A small segmentation model, trained from scratch.
Training: muon at rate 0.034, batches of 64.
Rows from block 3 of the encoder of a small segmentation model, named by matrix and row number. Rows with one number belong to one neuron. Each number is 128 + 24 x the weight over its row's rms, rounded and kept within 0 to 255. All counts start at 0.
Before each neuron's rows are labels from the 100 images, of 14976, where the neuron reaches its highest value: "strongest on" is what is common among them; "peak on" is the class under the peak. Only what is clearly more common there than usual is listed. The data: rendered dice on a table. In brackets: how many of the 100.
# fc1: MLP up (encoder.blocks.3.mlp.fc1.weight, 512x128), inputs 0-127
# fc2: MLP down (encoder.blocks.3.mlp.fc2.weight, 128x512, transposed), outputs 0-127

strongest on: three on top (59)
peak on: die with three on top (49); die with five on top (31)
fc1.172 [171 140 170  98 122 104 122 163 156 164 124 167 123 162 144 180 107 147 172 130 101 119 126 119 131 142 130 137 162 130 135 120 138 143 133  84 129 141 116 147 124 105 134 152 141 120  90 130 141 123 118 118 103 110 142  90 148 123 156 152 190 132 112 183 120 163 102 169  76 124  81 121 133  81 142 111 100 130 111 126 121 101 103 156  85 128 122 152  98 104 130 117 129 108 174  89 127 128 102 136 123 149  91 138 130 109 145 154 126 144  99 127 160 142 157 112 119  96 179  92 138 128 124 141 125 107 132 107]
fc2.172 [169 108  97 146 148 120  92 126 163 151  80 130 150 163  95 142 130 154 121 170 159 115  93 106 106 155 137 105 121 141 155  55 134 111 127 143 130 160 116 118 124 110  88 107 118 120 126 128 114 108 153 138 132 121 134 159 162 155 141 115 111 110 122 124 144 118  73  96 135 162 127 114 191 145 140  94 181 142 118 142 107 135 141 157 157 144 130 173 150 161 119 146 118 105 130 143 146 175 132 152 134 110 124 140 148 122 102 117 135  86 138 146 109  97 118 122 128 123 111  77 125 174 134  98 108 135 107  93]

strongest on: six on top (86)
peak on: die with six on top (84)
fc1.24 [116  99 189 105 132  99 141 161 113  82 112 142 138 110 104 110 149 131 110 113 118 127 116 159 121 132 132 156 140 121 122 105 116 122 126 107 139 147 124  85 142 119 158  86 122  98  94 117 110  99 127  94  98 104 135 119 109  92 141 139 161  79  91 121  94 108 144 103 174 125 139 144 120  95 161 136 123  93  84  96 137 119 139 144  78 169 156 175 134  75 164 178 119 121 163 103 120 146 163 100 115 112 133  97 124 138 131 160 127  96 138 135 139 106 138 159  96 145 129 141 120 140 106 149 143 151 140 109]
fc2.24 [115 139 121 162  79  84 140 104  94 115 113 152 167 141 109 102 118 134 131 166 125 138 118 127 110 130 123  74 108 118  68 129 111 159 153 152 108  83 111 172 180 134 154 143 126 118 149 134 143 128 149 144 184 160 141 164 101 116 148 114 145 160 176 144 123 132 143 127 136 103 142 134 115 117 142 115 137 108 169 117 152 113 163 164 170 109  96 113 148 131  92 138 144 115 111  94 144 125 153 119 127 141 134 112 189 105 122 113 169 123 122 110 129 137 125  97 152 108 140 116 140  74 133 134 130 160 153 111]

strongest on: four on top (79); dice: three (61)
peak on: die with four on top (66)
fc1.154 [143 121 106 146 127 136 123 110 159 122 120 131 142 125 143 139 114 103 136 143 148 100 127 126 138 145 169 170 128 164 131  96 129 102 119  96 143 106 137 145  69 149 117 131 131 116 186 120 138 137 131 172 143 138  95 170 138 161 116 125 107 155 142 104 134 171 125 148  69 158 132 144 109  84  69 101 122 175 129 130 112 152  93 136 157 134 139 121 129 136 129 113 115 123  87 140  98  60 187 133 107 121 156 147 141 100 138 111 130 152 107 140 118 105 120 129  86 126 106 135  82 126 102 107 118 146  84 141]
fc2.154 [148 129  93 137  83  91 144  96 145 187 108 123 127 157 120 102 105 132 153 140 104 102  96 131 166 144 123 113 111 114  75 171 157 137 129 148 111  74  97 120 126 125 173 136 127 142 152 126 152 154 122 109  97 168 138 143 134 106 109 129 125 140 168 126 138 107 143 115  95  76 137 116 100 128 162 140 122 124 119 117  94 146 116 127 116 135 130 136 134 155 150 130 134 131 147 119 168 133  99 102 177 137  89 159  95 120 119 121 114  94 115 109 113 152 108 144  82 119 179 144 168 102  96 117  80 116 133 154]

strongest on: five on top (62)
peak on: die with four on top (52); die with five on top (46)
fc1.4 [136 126 114 101 157 109 156 140 123 121 120 122 153  70  58 146 144 126 115 141  93  72 114 117 159 134 155 135 127 107  99 111 134 121 107 144 162 142 153 156  88 145 127 139  84 118 166 129 151  94 113 149 120 147 137 129 150 154 137 108 132 144 156 120 173 107 113 157 147 114 142 149 139  95 130 146 156  67 124 136 141 170 124 110 142 183  89  93 128 100 129 141 129 111  91 140 100 113 144 113 114 131 107 114 113 101 138 133 128 121 105 114 136  93 133 162 133  70 111 158 120 103 138  79 137 151 154 106]
fc2.4 [143 151  87 129  95 118 109 105 111 137 113 133 142 186 140 102  69 110 137 118  81 149 145 132 140 103  85 134 139 161  98 121 114 146 109 132  88 110 180 125 126 111 127 162 120 159 109 124 177 101 121 134 117 132 164 108 103 147 148 100 141 102  97  97  80 122 112 115 135 128 147 128 131 154 140 101 139 117 184 135 145 126 138 151 116 111 172 114 139 142 145 139 131  73 125 122 180 104 148 123 143  74 138 135 119 124  92 126 147 131 177 137 124 145 136 131  91 146 141 147 118 158 145 111 133 158  87 100]

strongest on: three on top (73)
peak on: die with three on top (73)
fc1.285 [135 140 110 119 103 125 126 112  73 146 140 128 160 159  87 111 123  93 133 164 137 136 104 106 105 167 127  84 168 137 147 102 119 118 138 121 135 101 146 148 114 112 112 119 122 116 143 157 114 164 118  68 124 119 110 130 144 137 135 180 177 135 135 123 159 136 159 167 118  68 124 114 120 105 125 113 146 129 130 121 117 140 125 154 162 108 165 117 142  84 142 135 139 178 168  87  99  91 110 114 120 116 129 106 145  95 109  61 115 105 132 117 110  87 138 149 111 144 149 152 148 130  95 162 132 133 161 115]
fc2.285 [ 96 121 138 183 159 158 116 155 122 141 143 129 146 112 135 139 151 130 125 121 104 137 138  95 145 130 129 159 141 111  92 117 123 126 117 101 178 153 136  95 148 120 124 115 135 133  58 164 164 114 142 134 114 130 111 162 122 106 178 140  80 114 132  79 117 107 140  94 133 157 122  93  91 125 111 163  79 120 147 138 149 150  54 104 113 156 160 113 138 129 138 134 120 124 126 121 152 144 117 162 135 149 174 166 152 134 156 106 121 176 114 114 146 115 131 127 132 149 125 108 105  92 135 136 149  96 165 132]

strongest on: six on top (89)
peak on: die with six on top (89)
fc1.475 [142 136 118 165 129 152 170 157 167 127 126  86 149 133 134 164  90 145 181 163 137 133 144  98 147 100 152 119 135 150 146 132 143 127 125 140 133 119 142 142 169  87 151 155 144 160 137 144 127 121 115 106 118 169  88 144 122 132 147  97 122 113  89 147 144 137 137 120 112 127 132 118 199 125  87 173 156 118 123 105 134 126 132 137 138 122 105 121 135 108  99 153 141  85  83 115 130 106 124 129 108 117 144  91 104 151 137 158 162 103 117  69 138 135  82  98 113 120 137 108 159 159 191 105 121 115 119 127]
fc2.475 [151 102 158 136 133 116 113  86 129 162  94 121 128  79 148  95 109 132 126 112 148 128 126 123 137 100 120  68 131  82  94 115 121 155 149 120 132 116 193  97 140 176 158  86 103  86 110 109 132 117 147 154 129  81 156 165 115 141 177 143 126 119 152 169 124 113  81 102 130 104 127 119 153 149 132 128 127 129 116 125 131 118 119 122 108 163  90 170 167 149 125 129 124  87 140 117 115 126  98 125 102 134 133 151 122 128 126 141  87 115 147 134 109 140 120 137  86  80 126 131 112 112 108 128  72 106 138 136]

strongest on: five on top (70)
peak on: die with five on top (65); die with six on top (30)
fc1.453 [135 135 126 107 142 153 161 116 124 128 127 106 186  95  73 178 111 169 137 169 132 115 114 109 137 151 117 118  80 148 125  89 139 151 104 142 116  90 124 165 132 163 131 121 115  71 126 124 150 139 150 127 138 121 168 147 122 107 115 129 116 112 172 128  95  97 141 117 122 119 116 158 143 110 157 156 145  84 125 147 122 161 173  90  64 109 133 123 133 143 168 153 138 138 177 116 142 119 148 113 143 149 105 157 135  99 119 156  98 134 103 119 114 126  95 137 130 141 145  95  85 118 105 125 139 120 119  94]
fc2.453 [140 119 122 108 136 119 104 160 156 146 173 143 166 143 145 108 103 147 112 163 136 139 137 145 145 133 154  91 170 110 114 130 123 155 172 114 168 127  98 123 140 117 120 140 105 134 145 139 107  98 140 125 117 104 101 130  94 113 153 131 108 120 148 102 110 123 101 120 106 138 163 105  91 138 115 115  99 124 153 100 136 136 114  97 170 125  94 158  63 193 153 118 116 132 140 131 168 184 125 150 137 154 167 116  92 106 142 102  95 157 106 161 137  98 128 122 122 169  95 131  95 135 107 140 109 157 140  90]

strongest on: five on top (85)
peak on: die with five on top (78)
fc1.243 [120  78 147 132 130 126 122 126 133 125 135 104 144  88 136 159 152 101 138 179 173 104  79 136 101 111 137 115  94 109 127 126 143 143 137 145 108 171 111 107 118 145 121  86 117 156 132 140 146  97 129 147 163 134 135  93 198 136  96  77  92 103 170  95 156 110 125 143 114 138 184 117 136 154 158 102 154 129 136 138 170 100 125 127 138 136  94 130 110 120 153 142  86 121 120 121 125 148 148 153  89 163 138 141 122 108 125 150 122 141 156 105 130 152 112 127  76 116  89 124 132 114 119 110 145 116 163 162]
fc2.243 [136 165  96 145 110 108 109 159 127 134 123 140 101 155 135 103 147 117 135  92 120 142 138  97 145 113 120 114 163 119 170 152  89 116 132  77 139 128 154 140 138 173 135 118 104 137  95 116 127 192 139 100 127 131 106 171  88 120 136 105  65 150 144  93 148 144 145 105 155 135 121 123 163 155 134  92 127 110 124 140 130 102 135 146 159  87 117  75 155 124 135 148  78 117 102 121 141 112 152 170 137 118 132 121 147 115  82 151 110 135 118  70 126 146 141 137 128 142 155 137 126 136 157 122  66 132 145 142]

strongest on: four on top (74); dice: three (61)
peak on: die with four on top (69)
fc1.380 [109  87 148 128 136 134 137 140 111 145 119 112 136 177 132 135  93 123 124 141 138  75 144 143 130 110 127 130 112 124 148 134 100 108  98 134 105 103 165 118  94 139  93  97 159 138 116 106 125 137 136 163 109 179 139 111 140 135 123 138 147 126 114 120 167 140 140 113  62  96 146 113 112  91 110 121 172 185 171 126 168 197 117 140 111 162 114 103 114 122 147 142 128 123 149 126 138 150 121 167 119  95 173 109 116  79 131  67 131 154 127 131 118 109 121 112 102 145 114 100 127 112  80 122 116 120 124 159]
fc2.380 [155 137  65 133  81 125 127  97 115 169  87 130 109 144 170 156 126 105 148 128 103 102 139 100 132 111 103  91 126 193 127 121 117 165  89 161 139 143 155 138 140 140 165 128 171  86  89 146 134 116 133 143 136 160 118 128 126 131 161 110 162 129 140 151 121 120 143 123 154 136 176 174 135 109 123 116 153 123 133 127 127 119 116 108 127 143 133 113 143 149 122 123 150 116  95 150 130 117 147 111 132 102  67 181  62 119 122 136 115 134 134 138 142  93 101 122 133 120 142  89 158  98 109 119 132 153  90 123]

strongest on: four on top (61)
peak on: die with four on top (49)
fc1.496 [151  97 132 138 117 114 108 152 101 154 147 138 117 120 152 172 129 119 148 125 145 128 100 148 119 127 117 137 166 124  72  81 144 121 118 128 136  94 156  96 125 111 144 121 114 102 140 137 105  85 164 130  74 105 148 105 122 140 126 101 137 173 153 154 143 117  92 138 117 111 180 126 130 157 114 120 123  96  98 154 131 107 125 140 109 112 140  95 149 129 129 130 110  97 104 101 132 164 133 110  93 117 112 116 155 110 144  59 110  81 142  78  92 117 153 118 149 116 112 163 131 130 177 121 174 128 104  88]
fc2.496 [116 157 110 131 115  80 136 148 104  92 125  98  88 151 141  85 133 152  91  96 152 104 110 162  98 122 137 146 160 122  93 100 149 137 143 124 115 122 106 132 140 131  99 144 118 111 121  72  98 100 122 119 148 105 148 111 144 122 143 182 114 125 108 137 128 125 145 123 143 113 137 108 114 144  93 154  88 108 106 130 103 145 140 114 122 192  98 134 140 190  54 148 129 123 124 106 136 122 116  94 143 156 130 132 116 154 149 118 135 116 137 167 124 146 106  74 142 150  88 154 128  78 119 121 145 144 136 151]

strongest on: six on top (86)
peak on: die with six on top (82)
fc1.199 [137  76 152 158  89 129 165  96 132  78 121 118  65 106 106  96 116 119 113 144 113  96 109 112 164 141 138 140 109 163  87 151 164 145 160 136 168 122 144 124 118 149 138  83 125  94 118 125 117 136 107 152 153 140 107  98 138 133  95 108 147 163 138 179 125 153  90 135 169 168 148 130  98 105 135  86 163 108 126  92 126 116 140  97 110 151 127 171 143 120 121 136 129 129 138  86 106  96 165 108 131  91 114  87 110  96 117 144 133 122 149 124 126 128 107 127 106 143 110 123  98 128 120 131  98 104 134 114]
fc2.199 [ 91 150 142 110 139 109 131 127 102 152 149 128 126 105 131 128 101 133 136 128 122  91 111 151 148 115 134 171 149 111  75 122 146 128 159 145 129 120 146 175 101 121 134 112 117 142 151 136 154 125 132 135 111 148 112 137 143 112 134 138 129 106  64 108 103 166 134 101 123  90 128 102  72 136 156 136  93  74 110 122 165 174 160 102 133 140 154 124 125  85 160 131 129 135 131 109 123 138 131 165  98 170 147 109 123  83 122 109 159 133 132 128 140 115  90 165 137 149 121  82  89 106 163  73 174 121 109 145]

strongest on: three on top (98); dice: three (62)
peak on: die with three on top (97)
fc1.348 [118 131 118 147 133 119 137 134 122  93 139 118  68 103 113 159  92 157 138 157 100 150 177 142 128 108 166 133 100  94  91 122 120 113 136 117 135 115 133 138 145 104 147 138  73 103 115 100 140 107 125  73 137 119 166 158 130 123 170 124  92 122 127 145 182 144 170 137  94 145  97 165 117 169 116  97 125 160 124 113 163 132 155 127 120 175 131 163  99 150 165 194 143 100 120 101 135 128 174 137  92 145 113 140 135 159 122 121 124 133 124 129 139 158 134 137 129 137 121 156 107 112 136 158 119 112 146 111]
fc2.348 [140 124 126 131  79 124 137 133 114 149 136 104 142 136 142 140 112 114 124 129 129 152 102 122 127 179 117 129 128 166 115 124 125 133 145 125 127 137 144 152 131 117 156 120 108 106 124 109 119 184 169 178 122 127  75 107  81  99 135 108 159 115 122 172 131  80 138 138 172 118 151 139  94 156 125 172 117 104 130 173 150 168  86 155 109 134 159 115 148 103 145 129 183 137 157 153 151 147 118  98 137 162  89 150 139 119 158 105 142 124 149 147 180 122 112  78 119 110 138 119 125 166 122 113 150 166 158 117]

strongest on: six on top (86)
peak on: die with six on top (83)
fc1.361 [100 135 126  95 152  89 136 125 135 103 147 133 123 137  86 147 136 104 124 142  99 113  94 126  87 122 140 128 127 104 112  84 134 109 119 163 113  95 121  91 114 176 131 122 136 110 107 146 126 116 145 115 160 126 137  91  98 122 163 153  83 131 128 143 110 111 112 162 137 105 148 125 146  81 129 126 121 111  85 137 154 170 108 127 104 162 167 140 139 130  88 135 168 156 152  53 119 123 155 171  96 113 185 105 124 135 141 111 132  99 152 158 145 160 120 113 162 143 123 108  88 100 138 133 137  95 123 109]
fc2.361 [144  57 144 155 134 104  97 160 123 138  93 118 136 122 124 141 119 102 161 160 119 131 134 114 125 138 115 119  85 188  87 126 135 101 111 127 159 113 157 105 107 173 116 114 112 119 148 174 126 130  96 146  87 119 102 111 118  91 127 102 137 161 136 139 149 121 119 118 140  88 149 148 152 115 184 157 135 165 151 114 146 111 147 145 132  86 132 129 124 189 120  92 111 159 170 129 110 132 146 124  89 137 134 132 151 106 122 128 120 129  96 127 108 110 111 140 129 119 124 126 186 121 116 140 130 184 144  96]

strongest on: five on top (90)
peak on: die with five on top (84)
fc1.251 [143  70 123 131  65 145 118 108 127 105 199 112 139 156  99 124 133 133 135 146 151  93 138 105 113 136  64  91 133 138 141 103 128 111  93 125 127 140 111 151 136 104 127 111 162 106 169 148 125 175 162 152  99 134 165 104 137  91 119 125 114 128 120 114 141 128 102 164  99 175 144  78 136 155 129 142 141 158 131 133 111 135 140 124 127 101 127 135  71  86 122 117 107 129 101 153 130 123 123 153 137 151 103 142  94 126 131 133 116 104 151 103 153 144 145 121 161 145 175 135 113 156 125 170 116 108 101 147]
fc2.251 [ 96 132 100 125 125 116 161 127 137  96 139 103  85 157 142 127 124 140 136 170 111 138 102 109 135 122 118 110 145 146 117 142 114 190 153 140 128 120 108  79 123 112  71 102 122  82 112  73 121  48 140 132 147 146  94 125 116 162 169 142 125  85 125 159 108  75 109  89 163 111 119 136 121 128 132 115 130 143 148 116 126 118 108 111 111 105 151 118 128  91 151 146 145 116 113 144 111 111 114 129 104 155 137 154 172 133 159 105 135 132 127 159  99 144 155 137  90  93 127  89 105 141 156 107 115 135 142 108]

strongest on: one on top (70)
peak on: die with one on top (65); die with three on top (25)
fc1.99 [118 139 127 133  97  96 138 167 127 164  98 118 119 119 117 120 126 122 133  93 131 144 138 142 153 147  74 115 113 142 129 117 170 132 125 152 154 127 128 165 105 144 146 110 157 141 161  78 130 130 125 123 139  94 122 168 144 140 175 146 132 123  84 106 150 149 153  76  80 114 119 141 129 118  93  78 132 112 142 157 134  89 169 130  80 121 124 127  68 119 149 143 123 131 106 132 104 126 111 144 154 118 124 109 146 103 119 125  79 118 120 151 146 148 129 151 132  70 135 121 131 157  87 124 150 165 187 109]
fc2.99 [167 122 108 148 163 115 156 101 106 139  96 144 162 146 167 113  89 163 105  93 132 137  64 101 150 142 114 157 157 139 141  88 170 141 101 102 153 124 100 137 142 102 118  73 145 111 110 154 105 121 136 146 105 137  92 160 123  94 136 140 135 156 129 152 125 103 152 134 145 148 126 136 155 138 131 109 103 118 104 137 115 136 120 114 123 126 122 151 143 101 110 165 148 144 135 174 130 196  92 138 122 102 130 136 148 139 108 123 161 129 137 151  69 134  94 142 116 137 104 129 145  97  92 102 116  76 124 116]

strongest on: four on top (72)
peak on: die with four on top (63); die with five on top (35)
fc1.278 [130 173 108 132 139 129 122  66 106 166  93 181 143 137 103 132 154 122 124 171 138 150 110 129 145 129 134 104 158 131 141 118 154 167  97 147 117 123 130 152 113 150 155  94 131 145 153  89 167 132  98 137  87 117 108 106 123 144 114 104 123 106 157 140 122 131 122 144 118 107 144 145 142  98 153 145 145 145 140 169 149 106 163 175 107 122 116 129 187 126 144 130 126  92 124 127 129 119 154 150 143 101 111 134 174 100 167 126 137 136  92 180 120 143 126 111 167  96 142 124 173 144 153  94 147 163 156 163]
fc2.278 [114 119  93 116 141 103 132 157  69 184 153 116 111 101 143  99 128 103 118 100  95 119 124 118 162 108 138 109 139 118 142 115 114 131 106 135 141 162 102 138 162 153 113 147 121 157 140 160 118 114 187 154 185 110 127 115 128 161 137  91 134 154 118 101 122 118 171  84 135 151 135 115 135 155 132 130 107 116 125  93 155  90 107 118 138 179 108 112 106 132 126 113 121 135 147 129 126  91 120 110 130 104 165 100 155  76 175 127 100 123 144 124 141 122 177 102  78 149 130 142 131 107 132 153 131 117  96 166]

strongest on: five on top (91)
peak on: die with five on top (89)
fc1.142 [135 116 131 111 137 142 130 166 137 113 122 170 114 118 116 134 130 117 115 144 151 118 101 130 136 157 124 133  84 124 103 100 139 139 145 117 126 124 130 157 102 115 137 106 135 113 152 123 120 134  77 148  73 186 142 147 149 110 129 158  93 142 123 113  97 108 100  97  87 122 117 113 166 142 107 101 166 112 177 142 141 145 154 135 133 128 181 133 102 104 151 131 133 118 137 124 172 106 155 133 131 136 128 153 163 127 134 109 108 143 137 125  95 120 183 195 123  65  99 116 156 125 100  82 119 169 135 172]
fc2.142 [133 145  97 101 117 112 124  98 167 147 120 107 110 130 109 130 108 121 128 107 147 105 135 136 115  66 139 114 142 178 157 141 113 106 112 164 118 131  94 150 152 106 134 151 130 145  94 144 164 131 130 120 171 169 154  75 155 163  87 119 165 108 154 133 116 155 147 106 128 157 104 127 114 140 110 129 118 141 168 117 130 121 159 118 122 145 145  95 150 139 143 102 111 103 143 132 120 109 147 128 148 114 118 168  84 124 131 104 126 144 126 137  99 107  76  85  56 164 181 113 154 142 126 117 151 106 105 149]

strongest on: one on top (70); red die (36)
peak on: die with one on top (61)
fc1.425 [114 160 183 113 120 127 131 135 144 106  90  86 133 106 136  69 160 126 108 114 146 126 137 135 104 119 141 130  78 114 113 157 137 104 172 126 115 116  91 160 102 117 143 112 113 127 118 148  86 150 155 134 100 149 140 140 162 140 147 159 108 136 129 124 101 120 112 112 109 115 163 114 182 121 135 159 103 126 128 132 118  80 113 124 107 114 126 134 144 104  84 125 100 126 118  70 100 121 144 184 148 157 119 110 131 123 110 148  89  90 158 125 108 107  91 158 164 114 159 112  74 118 145 131 164 138 126 115]
fc2.425 [129 142 131 120 100 119 113 156 152 160 130 129  93 153 173 111  89 135 138 106 142 146 155 126 116 135 103 174 200 144 139 109 124  79 114 131 160  87  65 163 122 127 108 118 117  87 145 144 149 147 127 154 153 146 126 176 188 159 162 162 102 164 149 101 107 113 123 113 121 121 161 176 140 141 111 144 125 115 141 159 138 136 111 109 156 134 130 166 128 137 146 184 128 134 122 118 133 144 102  89 101 141 139 130 101 143 102 121 150 147 142 121  99 145 123 145 116 150 152 121 142 150 140 124 156 104 162 132]

strongest on: six on top (93)
peak on: die with six on top (90)
fc1.78 [129 116 130 131 127  88 160 188 184  98  76 149 123 119  84 172 138 151  97 133 142 108 124 135 132 125 116 135 131  99 120 125 120 159 119 146 129 153 106 136  97 108 126  97 184 143 146 119 124 106 125 124 180 102 148 131 126  93 126  85 138 133 177 114 179 119 121 144 135 116 108 127 120 106 153 143 124 155 151  84 124 107 129 145 100  94 127  85 120 145 116 147  89 151 147  97 114 120 128 137 142 152  96 123 128 115 134 111 154 132 133 134 120 112 135 116 207 129 110  89 153 160 131 143 107 100  89 114]
fc2.78 [ 80 138 107 121 127 135 121 122 145 119 103 159  86 133 144 132 114 132 103 163 147 143 171 140  96 132 112  98 116 127 154 165 100 104 111 128 134 141 102 134 108 161 116 124 118 102 129 137  79 133 117 139 149 120 180  65 106 142 103  99 133 150 125 130 127 138 112 103 157 111 105 114 150 125 139 132 115  93 102 179 124 123 131 128  91 157 140  59 144 134 113 120 112 145 170 159  99 153 110 128 128 124 116 188 117 103 117  90 140 129 109 148 152  97 137 161 139 163  87 184 164 143 133 116 157 133 106 114]

strongest on: one on top (85)
peak on: die with one on top (82)
fc1.50 [105 156  96 125 115 198 126 119 111 126  82 149 109 178 117  78 141  94  73 145 124 137 125 163 131 159  98 143 107 123  89 159 137  95 117  93 139 141 162 128 146 122 139 103 119 149 117 133 107 114 122 132 123 136 160 147 144 158 131 110 118 138 134 118 105 175  93 145 119 128 100  61 128 112 128 125 105 157 105 121 137 103 122 167 117 145 144 114 171 132  93 145 149 161 126 100 103  97 114 140 109 161 120 152 150 131  98 156 132 154 134 122 126 121 137 153 124  94 175 124 128 170 170 141 125 107 106 156]
fc2.50 [ 99 123 145 188 111 127 107 166 143 148 110 153 151 140 115 111 167 139 129 126 137 105 120 138  89 104 139 146 118 136 134 164 146  97 146 150 163 140 113 173  89 148 154 112 125  95 136 129 157 167 118 104 102 122  94 166 119 149 126 105 100 136 136 129 157 146 151 111 114 132 134 132 169 133 178 113 166 129 142 151 155 156 148 112 163 102 138 107 146 114 156 141  83 140 149 162 149 152 136  95 157 114 148  84  97 166 200 134 113 142 136 115 165 152 142 130 127 173 150 134 124 130 150 125 106 125 106 162]

strongest on: six on top (69)
peak on: die with six on top (59)
fc1.238 [153 123 152 168 107 104 113 105  98 131  64 118  74 130 138 133 122 166 171 153 174 124 104 163 143  83 112 124 143 113 136 132 129 154 129 172 118 157 122 126 149 147 101 138  99 115 116 160 138 151  95 144 165  94 123 145 123  67 136 155 143 160 133 138 175 127 132 121  82 138 127 107 133 149 111 120 127 119 174 116  97 139 108 140  92 109  95 136 128  99 124  91  86 154  88  92 131  98 114 160 110 110 160 115 105  96 138  98 109 116 132 114 115 132 124 116 137 128 113 118 111 146 120 100 101  89 118 119]
fc2.238 [114 129 122 141 100 109 122 133 135 127 129 153 136 148 131  78 184 109 131 150 143 139 124 137  95  72 134 139  94 134 134 144 179 128 127 155  74 129 135 144 123 146 152 112 126 121 128 141 137 115  99 111 152 148 129 140 148 108 117 127 133 147  95 126 112 159 139 131 120 119 120 155 103 117  93 193 129  71  95 116 145 102 110 133 151 147 160 135 126 101 123 132 123 138  85 143 122 158 129 137 105 165 150 172 161  92 134 128 142 140  73 169 114 152 107 114 113 115 194 120 168 110 110 108  71 162 150 124]

strongest on: six on top (87)
peak on: die with six on top (85)
fc1.470 [154 110 146 119 136  80 129 108 116 129 119  81 109  95 121 158  97  96 123 113 130  62 121 129 148 124 131 151 121 125 139 143 151 136 118 142 147 117 117 128 109 121 145 135 143 143 165 125 188 176 122 133 107 119 117 141 151 143 108 127 116 145  74 187  88 152 124 178  98 115  98 111 141 136 109 150 171 124  89 162 140 111 139  93  89 166 149 150 125 135 158 162 107 149  66 138 106 125 112  89 146 131 148 123  95 138 144 122 149 145 164 148 121 122 107 178 134 133 165 126 127 133 134 149 134 106 135 141]
fc2.470 [120 190 140 140 121 145  84 133 145  92 145 131 115 161 163 138 143 120  99 159 149 114 144 126 159 112 157 143 123 105 118 107 136  80 117 175 112 108 151 154 137 108 152 141 157 138 133  99 148 146 118 154 121  92 139 151 155 117 150 127 116 101 102 118 139 142 136  75 147 118 135  84 119 131 142 120 130 160 108 111 184 124 109 138  67 141 118 133 117 147 145 151 108 114 146 138 109 133 102 116  94 125 148 123 123 124 117 152  80 189 152 125 123 155 100  95 110 134 103 113 112 131 172 162  97 116 177 170]

strongest on: one on top (65)
peak on: die with one on top (50); die with three on top (29)
fc1.108 [ 86 131 106 116 143 114 133 100 195 139 102 109 151  98 140 159 117 134  90 153  85 157 136 144 164 139 107 133 136 115 106 161 129 136 142 104 156 126 134 131  90 116 105 176 130  76  88  96 158 155 134 142 136 147 117 136 158 123 111 116 133  99 124 105 137 122 130 150 103 109 141 142 135 117 120 170 169 126 132 122 179 156 132 111 109 141 120 133  81 111 152 139  98  95 142 177 171 153  98 121 104  94 130 125 118 120  92 169 118 141 148 153  79 102 112 158 134 152 159 119 131 137 140 141  92 114 140 161]
fc2.108 [135 117 140 154 103 141  92 147 135 119 101 131 119 169 145 112  94 118 157 125 179  99 118 119  99 142 118 115 148 118 111 170 163 149  99 129  92 101 127 176 126 161 123 140 161  93 117 123 132 102 129 106  87 128 157 120 178 141 152 125 137 133 151 151  99 158 177  78 134 133 117 134 146 119 154 125  91 142 117 109  62 124 107 115 140 132 130 148 124 133 135 110 135 177 101 129  81 126 117 130  89 103  99 175 132 134 116 113 119 159  99 122 151 126 120 146 152 111 137 169 114  94 127 144 183  97 110 107]